{
  "model": "spectrogram enhancement model",
  "dataset": "telephone keypad tones over noise or synthetic speech",
  "train_examples": 39062,
  "noise_aug": 0.002,
  "n_mels": 64,
  "hop_length": 160,
  "input": "log_mel",
  "win_length": 400,
  "task": "enhancement",
  "loss": "charbonnier",
  "arch": "unet",
  "norm": "batchnorm",
  "activation": "silu",
  "channel_attention": "eca",
  "pixel_unshuffle": 2,
  "widths": [96, 192, 288],
  "blocks_per_level": 1,
  "block": "basic",
  "attention": false,
  "upsampling": "pixel_shuffle",
  "init": "torch_default",
  "residual_init": "scaled_by_depth",
  "optimizer": "adamw",
  "lr": 0.0041,
  "beta1": 0.9,
  "beta2": 0.999,
  "eps": 1e-10,
  "grad_clip": 0.5,
  "cautious_weight_decay": true,
  "steps": 17400,
  "batch_size": 64,
  "epochs": 28.5,
  "lr_schedule": "cosine",
  "final_lr_fraction": 0.1,
  "warmup_steps": 1740,
  "weight_decay": 0.02
}
Rows from block 3 of a small spectrogram enhancement model, named by matrix and row number. Rows with one number belong to one channel. Each number is 50 + 10 x the weight over its row's rms, rounded and kept within 0 to 99. All counts start at 0. After the name is the row's rms in percent of the matrix's.
After each channel's rows are labels from the 100 clips, of 14976, where the channel reaches its highest value: "peak in band" is the frequency band that holds the peak; "top examples" is what is common among them. Only what is clearly more common there than usual is listed. The data: telephone keypad tones over noise or synthetic speech. In brackets: how many of the 100, against the usual share in percent.
# convs0: first 3x3 conv (model.mid.1.convs.0.weight, 288x288x3x3, each kernel summed), inputs 192-239
# convs1: second 3x3 conv (model.mid.1.convs.1.weight, 288x288x3x3, transposed, each kernel summed), outputs 192-239

convs0.234 125:60 40 54 48 46 58 73 38 50 80 31 66 72 59 59 51 62 57 42 61 50 49 42 54 53 50 41 48 50 50 47 42 40 47 49 41 39 47 40 53 48 53 76 43 50 59 53 44
convs1.234 111:41 63 47 52 73 32 29 61 45 34 35 70 46 34 48 55 36 42 61 71 48 52 65 36 59 64 66 54 58 44 44 53 53 44 52 35 37 29 62 40 34 71 58 55 39 54 45 44
peak in band: 500 to 1000 Hz (71 vs 12.5)
top examples: thin (high-pass) (52 vs 12.5)

convs0.243 123:45 68 38 53 50 28 31 54 38 37 45 43 44 30 44 51 25 42 50 38 39 50 59 44 59 49 57 48 53 43 53 46 53 43 46 42 44 44 48 39 33 56 30 60 33 47 48 45
convs1.243 111:57 58 54 62 54 73 56 57 58 56 56 46 52 58 38 61 67 46 41 43 62 58 45 70 47 49 61 58 40 61 62 49 48 50 62 59 58 64 48 65 50 40 53 47 61 55 62 50
peak in band: 0 to 250 Hz (63 vs 12.5); 250 to 500 Hz (36 vs 12.5)
top examples: thin (high-pass) (37 vs 12.5)

convs0.205 084:40 40 42 41 45 52 48 53 54 52 63 42 47 55 49 70 60 54 48 99 61 48 50 86 47 52 48 48 41 60 32 43 54 50 47 64 54 56 58 55 49 57 51 44 64 57 60 64
convs1.205 085:48 70 51 45 58 59 35 59 48 40 54 39 51 47 33 55 45 34 59 33 36 47 41 38 56 49 56 63 61 34 68 49 48 51 44 37 51 35 34 43 34 39 47 44 41 51 53 28
peak in band: 4000 to 8000 Hz (100 vs 25)
top examples: white noise (100 vs 17.4); clipping (33 vs 7.9)

convs0.252 073:46 69 55 47 42 39 32 48 50 46 44 50 50 47 49 41 40 71 55 38 45 79 54 31 55 49 48 51 55 47 71 47 55 46 54 43 51 43 41 33 44 60 39 70 44 54 55 42
convs1.252 093:58 47 40 64 45 59 69 58 59 63 66 64 55 51 59 55 57 55 48 44 62 52 46 57 47 45 53 48 31 53 45 39 45 45 56 54 53 59 47 57 44 50 61 44 54 52 51 56
peak in band: 500 to 1000 Hz (55 vs 12.5); 250 to 500 Hz (32 vs 12.5)
top examples: number of keys: 1 (48 vs 11); number of keys: 2 (40 vs 10.5)

convs0.78 115:47 42 48 45 39 39 24 43 50 47 55 51 46 34 55 48 38 52 38 72 42 47 46 51 56 48 43 43 32 38 31 33 42 49 46 61 46 59 46 47 40 52 32 44 52 53 48 54
convs1.78 088:51 72 49 56 56 67 40 53 50 45 48 40 51 55 27 65 58 31 52 37 46 56 45 54 51 48 63 64 53 41 75 49 60 46 61 46 52 56 35 57 41 35 41 43 52 50 58 36
peak in band: 2000 to 4000 Hz (98 vs 25)
top examples: white noise (99 vs 17.4); clipping (25 vs 7.9)

convs0.214 087:46 63 44 52 48 25 27 49 39 33 37 45 44 34 46 42 28 48 53 26 40 53 58 34 64 52 50 49 52 43 53 47 55 43 46 44 43 42 44 34 35 58 26 62 38 46 48 41
convs1.214 108:63 46 50 57 52 69 63 63 59 65 71 50 59 54 40 56 68 48 41 36 61 57 41 67 48 49 55 52 31 61 48 44 42 48 59 57 56 63 49 64 47 48 58 40 57 52 56 50
peak in band: 250 to 500 Hz (83 vs 12.5)
top examples: number of keys: 1 (35 vs 11); number of keys: 2 (30 vs 10.5)

convs0.270 096:42 42 41 42 46 52 45 54 54 52 65 44 47 54 50 68 57 54 48 99 61 48 52 82 49 52 48 47 41 60 32 43 55 51 47 66 55 57 57 55 49 59 47 44 65 56 60 64
convs1.270 081:47 69 49 44 56 60 34 57 48 41 53 36 51 48 31 54 46 33 59 30 35 48 41 37 56 48 55 63 61 33 68 48 47 50 46 38 51 37 35 43 35 36 45 43 41 51 53 26
peak in band: 4000 to 8000 Hz (100 vs 25)
top examples: white noise (100 vs 17.4); clipping (33 vs 7.9)

convs0.178 096:47 44 43 46 44 52 39 55 52 54 68 50 48 47 51 60 47 54 46 99 58 50 52 69 47 50 49 45 40 58 32 43 54 50 47 66 57 58 55 54 49 55 46 40 65 55 55 60
convs1.178 101:47 70 48 44 53 64 35 56 47 43 56 36 52 55 30 53 56 31 58 26 36 49 40 39 56 50 57 63 61 33 69 50 49 49 51 42 51 41 35 45 40 33 38 40 43 54 56 30
peak in band: 4000 to 8000 Hz (100 vs 25)
top examples: white noise (100 vs 17.4); clipping (33 vs 7.9)

convs0.144 108:47 39 48 44 36 48 32 44 50 51 57 50 47 38 56 51 44 54 38 77 48 49 46 55 47 47 42 42 30 44 29 35 43 50 44 66 50 63 48 53 47 51 39 43 61 56 52 56
convs1.144 109:49 72 51 52 58 65 36 54 49 42 50 41 52 57 30 63 60 32 54 36 44 53 44 49 52 53 62 64 57 40 74 51 61 47 58 45 50 51 34 54 42 36 37 42 50 51 58 36
peak in band: 2000 to 4000 Hz (95 vs 25)
top examples: white noise (95 vs 17.4); clipping (26 vs 7.9)

convs0.111 094:45 66 45 50 48 26 26 49 41 36 36 45 44 36 44 42 34 55 54 33 40 57 59 35 64 52 50 50 55 42 58 48 54 42 48 45 44 44 44 35 35 61 27 68 34 48 53 42
convs1.111 103:61 48 46 59 49 69 65 60 58 65 69 50 57 55 41 56 66 48 40 35 61 56 41 65 47 47 54 52 29 61 51 40 44 48 61 55 56 64 46 62 48 45 59 43 58 53 56 48
peak in band: 250 to 500 Hz (77 vs 12.5)
top examples: number of keys: 1 (36 vs 11); number of keys: 2 (28 vs 10.5)

convs0.21 088:45 42 44 46 43 52 40 55 53 53 67 49 47 47 51 59 46 54 46 99 58 52 52 68 47 49 49 45 38 57 31 43 53 50 47 66 57 58 55 54 50 56 47 40 66 57 54 60
convs1.21 095:47 70 48 46 54 64 34 56 47 44 55 37 52 56 30 54 56 32 59 28 36 49 41 39 56 50 58 64 61 34 69 50 50 49 51 42 51 40 36 45 40 31 38 40 43 54 56 29
peak in band: 4000 to 8000 Hz (100 vs 25)
top examples: white noise (100 vs 17.4); clipping (32 vs 7.9)

convs0.59 111:47 64 40 50 51 30 27 55 40 39 47 45 45 34 46 48 29 41 51 42 40 51 58 39 61 48 54 48 52 41 50 45 52 43 46 39 40 47 49 41 34 54 30 57 30 50 46 46
convs1.59 107:55 63 52 67 52 70 53 56 55 53 49 41 50 54 33 63 63 40 39 47 59 58 48 68 49 47 63 62 41 56 70 49 53 49 63 55 58 66 45 65 49 40 49 50 62 55 62 48
peak in band: 0 to 250 Hz (73 vs 12.5)
top examples: thin (high-pass) (49 vs 12.5)

convs0.148 126:46 57 39 49 48 33 26 56 40 39 52 46 44 33 43 41 28 42 47 41 42 50 55 32 56 47 51 46 49 43 42 45 50 44 45 43 45 50 45 41 34 50 27 53 33 44 50 44
convs1.148 135:54 68 55 66 53 67 48 57 56 51 48 42 52 55 38 62 64 44 44 47 57 59 49 66 51 48 67 65 45 51 71 49 56 47 61 57 57 64 44 65 46 41 45 49 61 53 62 47
peak in band: 0 to 250 Hz (99 vs 12.5)
top examples: thin (high-pass) (50 vs 12.5)

convs0.201 139:61 44 55 50 46 54 85 38 51 73 35 59 70 55 56 55 62 55 44 55 49 47 40 60 51 50 42 50 49 53 51 43 40 45 49 44 44 43 43 50 49 49 82 44 47 60 54 45
convs1.201 114:42 60 48 56 74 34 33 60 48 35 37 74 47 32 52 59 32 46 60 73 52 52 65 40 59 60 65 53 58 46 45 55 53 45 48 34 36 28 64 41 35 77 60 57 43 52 44 44
peak in band: 500 to 1000 Hz (83 vs 12.5)
top examples: thin (high-pass) (64 vs 12.5)

convs0.84 077:41 40 41 42 45 54 48 54 52 52 65 45 47 55 49 69 57 53 47 99 61 49 52 86 48 50 48 47 42 59 33 45 54 50 47 63 55 57 57 56 49 58 51 44 63 57 58 64
convs1.84 082:48 69 49 43 57 60 34 58 48 40 54 37 52 48 32 54 46 33 59 31 34 47 41 37 56 49 55 63 62 33 68 49 47 51 45 38 51 35 35 42 34 37 44 43 40 52 53 27
peak in band: 4000 to 8000 Hz (100 vs 25)
top examples: white noise (100 vs 17.4); clipping (33 vs 7.9)

convs0.46 084:48 65 50 45 40 42 36 48 44 43 45 49 46 46 45 46 40 65 54 42 43 78 49 36 50 48 47 50 54 46 72 44 53 45 55 44 49 45 39 37 45 58 39 74 43 52 58 40
convs1.46 106:57 49 41 67 47 59 67 56 58 62 62 62 53 53 60 55 57 56 50 45 62 53 46 58 46 46 55 48 33 55 45 41 47 44 56 55 53 58 47 57 43 47 62 45 55 53 52 59
peak in band: 500 to 1000 Hz (73 vs 12.5)
top examples: number of keys: 1 (50 vs 11); number of keys: 2 (42 vs 10.5)

convs0.231 119:60 39 55 48 44 58 74 38 51 76 30 66 75 60 59 50 62 56 42 61 50 48 44 53 54 50 40 48 48 50 47 42 41 47 49 41 40 48 40 54 48 53 75 42 51 58 54 45
convs1.231 130:41 64 46 52 72 33 29 61 45 33 36 68 45 34 47 54 35 42 61 70 48 53 65 36 59 65 66 54 59 44 44 53 55 42 51 35 37 27 63 40 32 68 56 54 37 55 44 46
peak in band: 500 to 1000 Hz (68 vs 12.5)
top examples: thin (high-pass) (54 vs 12.5)

convs0.131 133:52 45 48 43 46 39 27 46 45 44 53 52 48 35 53 34 39 46 37 46 33 47 41 32 64 47 44 46 41 34 38 38 40 49 46 53 47 58 39 46 35 46 30 42 37 43 47 46
convs1.131 118:52 70 54 61 60 63 44 55 54 43 48 44 51 55 34 66 62 37 46 48 52 59 50 61 51 52 65 66 52 48 75 53 61 47 61 48 53 57 39 62 41 42 42 46 60 50 60 42
peak in band: 0 to 250 Hz (100 vs 12.5)
top examples: thin (high-pass) (57 vs 12.5)

convs0.189 095:34 42 45 41 45 54 53 51 55 58 54 36 46 60 49 70 66 52 48 92 60 46 45 83 48 52 48 50 40 58 33 42 53 50 48 62 48 53 59 54 51 52 59 48 64 54 67 64
convs1.189 079:49 66 55 48 64 53 35 56 49 38 51 46 51 42 37 60 41 36 62 38 39 47 43 41 58 48 57 64 62 38 69 53 53 53 41 29 47 28 33 45 28 51 54 46 43 46 48 30
peak in band: 4000 to 8000 Hz (99 vs 25)
top examples: white noise (100 vs 17.4); clipping (35 vs 7.9)

convs0.145 089:53 52 39 38 55 49 51 47 40 41 60 53 45 42 51 24 47 50 40 36 39 43 46 27 67 46 58 54 54 39 43 52 48 53 47 55 55 60 41 53 34 53 45 28 44 36 37 42
convs1.145 085:53 60 57 53 71 61 44 62 56 43 57 54 47 56 38 73 62 40 47 56 58 61 51 66 48 53 65 61 58 58 70 63 57 47 61 45 48 44 44 63 37 52 50 46 63 44 54 49
peak in band: 0 to 250 Hz (97 vs 12.5)
top examples: thin (high-pass) (79 vs 12.5); white noise (44 vs 17.4)

convs0.40 082:40 40 41 41 45 53 49 53 54 54 61 43 48 55 50 69 59 54 48 99 61 49 50 85 47 51 48 48 42 60 33 44 53 50 48 63 52 56 58 55 49 57 54 44 64 56 60 64
convs1.40 086:48 69 51 45 58 59 34 59 48 39 54 40 51 47 34 55 45 35 59 33 36 47 41 38 56 50 56 64 61 35 69 49 48 51 44 36 50 34 34 43 33 40 47 43 41 50 53 28
peak in band: 4000 to 8000 Hz (100 vs 25)
top examples: white noise (100 vs 17.4); clipping (34 vs 7.9)

convs0.107 137:52 43 52 45 41 42 28 44 48 48 54 52 47 36 55 35 43 48 34 50 33 47 38 34 59 47 42 44 37 32 34 37 37 49 47 56 48 60 38 47 39 46 34 43 40 44 50 46
convs1.107 127:51 72 53 61 61 62 41 54 54 41 48 44 52 55 35 66 62 37 48 46 51 57 50 59 53 54 65 68 54 46 76 52 62 48 59 47 53 56 38 60 42 42 40 45 57 50 59 41
peak in band: 0 to 250 Hz (100 vs 12.5)
top examples: thin (high-pass) (63 vs 12.5)

convs0.5 110:47 47 53 42 46 60 65 46 52 62 50 50 43 60 43 38 68 50 46 42 50 43 32 45 57 47 55 52 42 45 47 56 47 55 48 56 51 60 43 57 48 45 73 34 47 48 57 41
convs1.5 094:49 62 53 58 78 46 45 56 53 37 49 63 50 41 48 72 43 46 50 65 62 55 55 58 54 51 63 57 61 54 67 64 63 47 50 33 42 33 47 52 33 72 52 53 61 42 45 50
peak in band: 250 to 500 Hz (56 vs 12.5)
top examples: rumble (65 vs 17.6)

convs0.134 117:45 46 56 43 40 59 50 45 53 57 48 40 35 57 41 45 67 46 43 45 44 43 30 48 50 48 53 49 34 40 44 50 41 53 47 57 51 59 44 56 55 40 63 37 48 49 59 45
convs1.134 090:49 66 54 59 79 46 44 54 52 36 47 60 52 41 42 71 41 39 50 63 56 54 54 56 55 51 63 59 61 51 69 62 64 47 50 32 41 35 45 53 33 71 52 53 60 43 46 44
peak in band: 250 to 500 Hz (37 vs 12.5)
top examples: rumble (54 vs 17.6); muffled (low-pass) (34 vs 12)

convs0.10 112:48 47 54 45 39 54 47 45 51 53 52 45 43 54 43 36 62 47 41 41 43 43 29 39 49 48 53 47 33 40 42 49 41 52 46 61 51 63 41 53 50 40 58 35 46 51 58 41
convs1.10 106:48 67 53 62 75 48 43 54 53 34 45 57 52 43 42 73 46 41 50 62 55 55 55 59 53 54 65 61 60 51 71 62 65 48 51 36 44 39 47 54 36 68 45 53 61 45 47 47
peak in band: 250 to 500 Hz (51 vs 12.5)
top examples: rumble (51 vs 17.6); muffled (low-pass) (30 vs 12)

convs0.54 078:47 76 56 54 44 38 30 43 57 49 41 51 52 47 51 41 42 73 55 34 48 79 60 32 57 48 54 50 54 47 65 54 57 46 51 42 48 42 45 33 43 63 41 65 45 54 52 46
convs1.54 090:61 45 41 57 44 59 69 62 60 65 70 63 57 50 55 53 58 54 45 42 63 52 44 55 48 44 51 48 31 53 45 38 43 47 58 55 53 60 45 57 46 51 59 43 53 48 50 53
peak in band: 250 to 500 Hz (48 vs 12.5); 500 to 1000 Hz (32 vs 12.5)
top examples: number of keys: 1 (45 vs 11); number of keys: 2 (37 vs 10.5); thin (high-pass) (36 vs 12.5)

convs0.154 068:50 85 53 61 48 39 31 43 58 50 42 54 51 47 51 42 41 68 55 29 48 67 64 33 57 49 61 51 56 46 60 58 62 47 50 43 48 44 48 38 44 63 46 66 48 54 51 51
convs1.154 095:63 44 44 49 44 60 67 64 61 66 72 59 59 51 49 50 60 53 42 38 61 53 41 54 49 44 50 49 31 53 44 38 41 48 60 56 54 62 45 57 47 48 57 40 51 47 51 48
peak in band: 0 to 250 Hz (34 vs 12.5)
top examples: thin (high-pass) (38 vs 12.5); number of keys: 1 (34 vs 11); number of keys: 2 (27 vs 10.5)

convs0.279 065:46 75 48 60 50 29 26 45 45 35 34 54 42 39 48 39 31 52 54 18 41 56 61 31 60 51 59 49 56 40 58 57 60 46 46 45 44 39 48 34 39 59 30 59 45 41 44 43
convs1.279 096:63 43 49 52 51 66 64 66 58 65 76 53 60 52 39 54 68 44 39 33 59 57 41 62 49 48 53 51 31 59 46 43 41 49 59 54 53 62 48 61 46 51 60 38 54 49 53 47
peak in band: 250 to 500 Hz (74 vs 12.5)
top examples: number of keys: 1 (40 vs 11); thin (high-pass) (31 vs 12.5); number of keys: 2 (29 vs 10.5)

convs0.185 126:48 54 42 48 49 33 26 53 41 39 51 47 45 33 46 40 29 42 44 40 39 49 53 32 59 46 50 46 49 39 41 44 48 45 45 44 45 50 46 43 32 50 28 50 33 43 48 45
convs1.185 128:54 68 55 64 55 66 47 57 55 49 48 42 51 54 37 63 64 42 44 49 56 60 50 66 51 50 67 66 47 52 72 51 57 47 61 55 57 62 44 65 45 41 45 49 62 53 63 46
peak in band: 0 to 250 Hz (100 vs 12.5)
top examples: thin (high-pass) (51 vs 12.5)

convs0.37 137:49 68 41 49 49 29 33 51 41 39 38 45 44 35 38 52 30 51 51 45 39 58 56 46 61 47 53 51 55 41 61 46 51 41 47 43 41 50 45 38 32 58 32 70 28 50 54 41
convs1.37 114:58 53 46 63 50 69 63 54 56 60 58 45 52 57 38 61 65 50 41 43 65 56 44 68 45 46 55 54 34 64 58 45 48 48 62 55 58 64 46 61 48 38 54 47 63 56 60 49
peak in band: 250 to 500 Hz (88 vs 12.5)
top examples: thin (high-pass) (32 vs 12.5)

convs0.34 083:46 47 54 42 40 57 52 45 52 56 50 42 39 57 39 41 67 43 46 42 45 41 31 45 50 51 53 49 35 43 43 53 44 54 47 60 51 60 44 55 54 42 62 37 49 50 59 41
convs1.34 091:49 66 53 60 75 46 46 54 52 34 47 60 52 40 46 70 40 40 49 64 57 53 52 57 53 50 63 57 60 52 69 63 65 47 50 33 43 34 47 53 33 74 50 54 61 43 46 46
peak in band: 250 to 500 Hz (50 vs 12.5)
top examples: rumble (56 vs 17.6); muffled (low-pass) (32 vs 12)

convs0.33 118:49 48 52 45 39 54 48 44 51 54 53 46 45 56 44 35 62 48 40 41 42 44 28 39 49 47 53 46 34 39 42 48 39 52 46 61 51 64 40 54 48 41 58 35 46 50 57 41
convs1.33 109:48 67 53 61 75 48 43 54 54 33 46 56 51 44 43 74 48 42 50 62 56 56 55 60 54 55 65 62 60 52 70 61 65 48 52 36 44 40 47 54 37 66 44 52 62 45 48 47
peak in band: 250 to 500 Hz (55 vs 12.5)
top examples: rumble (57 vs 17.6)

convs0.29 139:60 48 56 51 45 53 88 38 51 74 35 57 69 56 55 54 63 55 46 53 49 48 37 58 52 50 45 50 49 52 53 44 41 46 49 47 44 43 44 50 49 47 83 44 46 57 55 46
convs1.29 110:42 59 49 58 75 36 34 58 49 33 39 75 47 33 53 62 33 46 60 72 55 52 65 42 59 59 66 54 59 49 46 56 54 45 48 33 36 27 63 42 35 79 60 57 46 51 44 43
peak in band: 500 to 1000 Hz (86 vs 12.5)
top examples: thin (high-pass) (69 vs 12.5)

convs0.27 095:44 43 42 46 45 51 41 54 52 53 69 48 47 48 51 63 49 54 47 99 58 49 53 73 48 51 49 45 41 58 32 44 54 51 48 67 57 58 55 54 49 57 45 42 64 55 56 63
convs1.27 093:47 68 49 43 53 63 35 57 47 43 56 36 52 53 30 53 53 31 58 26 35 48 39 38 56 49 56 63 61 33 68 49 48 50 50 42 51 40 35 44 39 33 40 41 41 54 56 28
peak in band: 4000 to 8000 Hz (100 vs 25)
top examples: white noise (100 vs 17.4); clipping (33 vs 7.9)

convs0.47 072:46 71 44 55 50 27 26 46 42 32 36 47 43 36 47 41 29 51 52 22 39 55 61 32 61 52 54 48 55 40 53 52 58 44 45 45 44 41 45 34 38 57 28 65 41 42 49 42
convs1.47 107:64 45 50 53 51 67 64 65 59 66 75 51 60 54 40 54 68 46 40 33 60 57 41 63 48 48 54 51 30 60 46 43 42 49 59 56 55 63 48 63 47 49 59 40 55 50 54 49
peak in band: 250 to 500 Hz (68 vs 12.5)
top examples: number of keys: 1 (44 vs 11); number of keys: 2 (35 vs 10.5)

convs0.166 084:42 46 56 42 39 58 50 43 54 53 45 38 37 57 41 44 67 44 45 48 45 42 32 48 50 50 51 48 33 42 42 50 43 53 48 59 49 59 44 54 55 41 60 40 49 51 61 45
convs1.166 101:48 65 54 60 79 46 44 55 52 35 47 58 53 41 44 73 41 39 50 62 54 53 54 57 54 51 64 59 60 51 69 62 64 47 48 32 42 36 46 52 34 70 52 53 59 43 45 46
peak in band: 250 to 500 Hz (35 vs 12.5)
top examples: rumble (52 vs 17.6); muffled (low-pass) (33 vs 12)

convs0.13 098:43 41 42 42 46 54 54 51 55 62 58 49 55 56 51 71 61 58 48 99 62 51 49 85 48 50 48 47 41 60 33 45 53 49 47 61 50 56 57 55 49 58 60 43 64 57 58 65
convs1.13 070:48 68 50 44 59 59 35 57 49 38 52 41 51 46 36 55 43 34 63 31 34 48 42 38 56 50 55 64 63 33 66 50 46 51 45 36 49 31 39 41 28 41 48 43 40 51 54 26
peak in band: 4000 to 8000 Hz (100 vs 25)
top examples: white noise (100 vs 17.4); clipping (34 vs 7.9)

convs0.222 118:49 47 54 45 39 53 48 44 52 54 53 46 44 54 43 36 62 47 40 41 42 44 28 40 49 47 52 46 33 38 42 48 39 51 46 60 51 63 41 53 50 40 58 35 46 50 58 42
convs1.222 112:48 67 52 62 75 48 42 54 53 33 45 56 52 43 43 73 47 42 50 62 55 55 56 59 54 55 64 61 60 51 70 61 65 48 51 36 44 40 47 54 37 67 43 53 61 45 47 47
peak in band: 250 to 500 Hz (53 vs 12.5)
top examples: rumble (54 vs 17.6); muffled (low-pass) (29 vs 12)

convs0.286 116:47 51 41 47 48 34 25 54 42 39 51 48 45 34 45 40 31 43 44 41 41 49 51 32 60 46 48 46 48 40 44 44 46 45 46 42 42 51 45 41 33 50 27 48 31 45 47 45
convs1.286 123:53 68 53 67 54 66 48 56 56 49 48 42 51 53 35 64 63 40 43 49 56 60 50 66 51 48 67 66 46 51 74 50 57 47 62 52 57 62 43 65 45 42 45 50 61 53 62 45
peak in band: 0 to 250 Hz (82 vs 12.5)
top examples: thin (high-pass) (44 vs 12.5)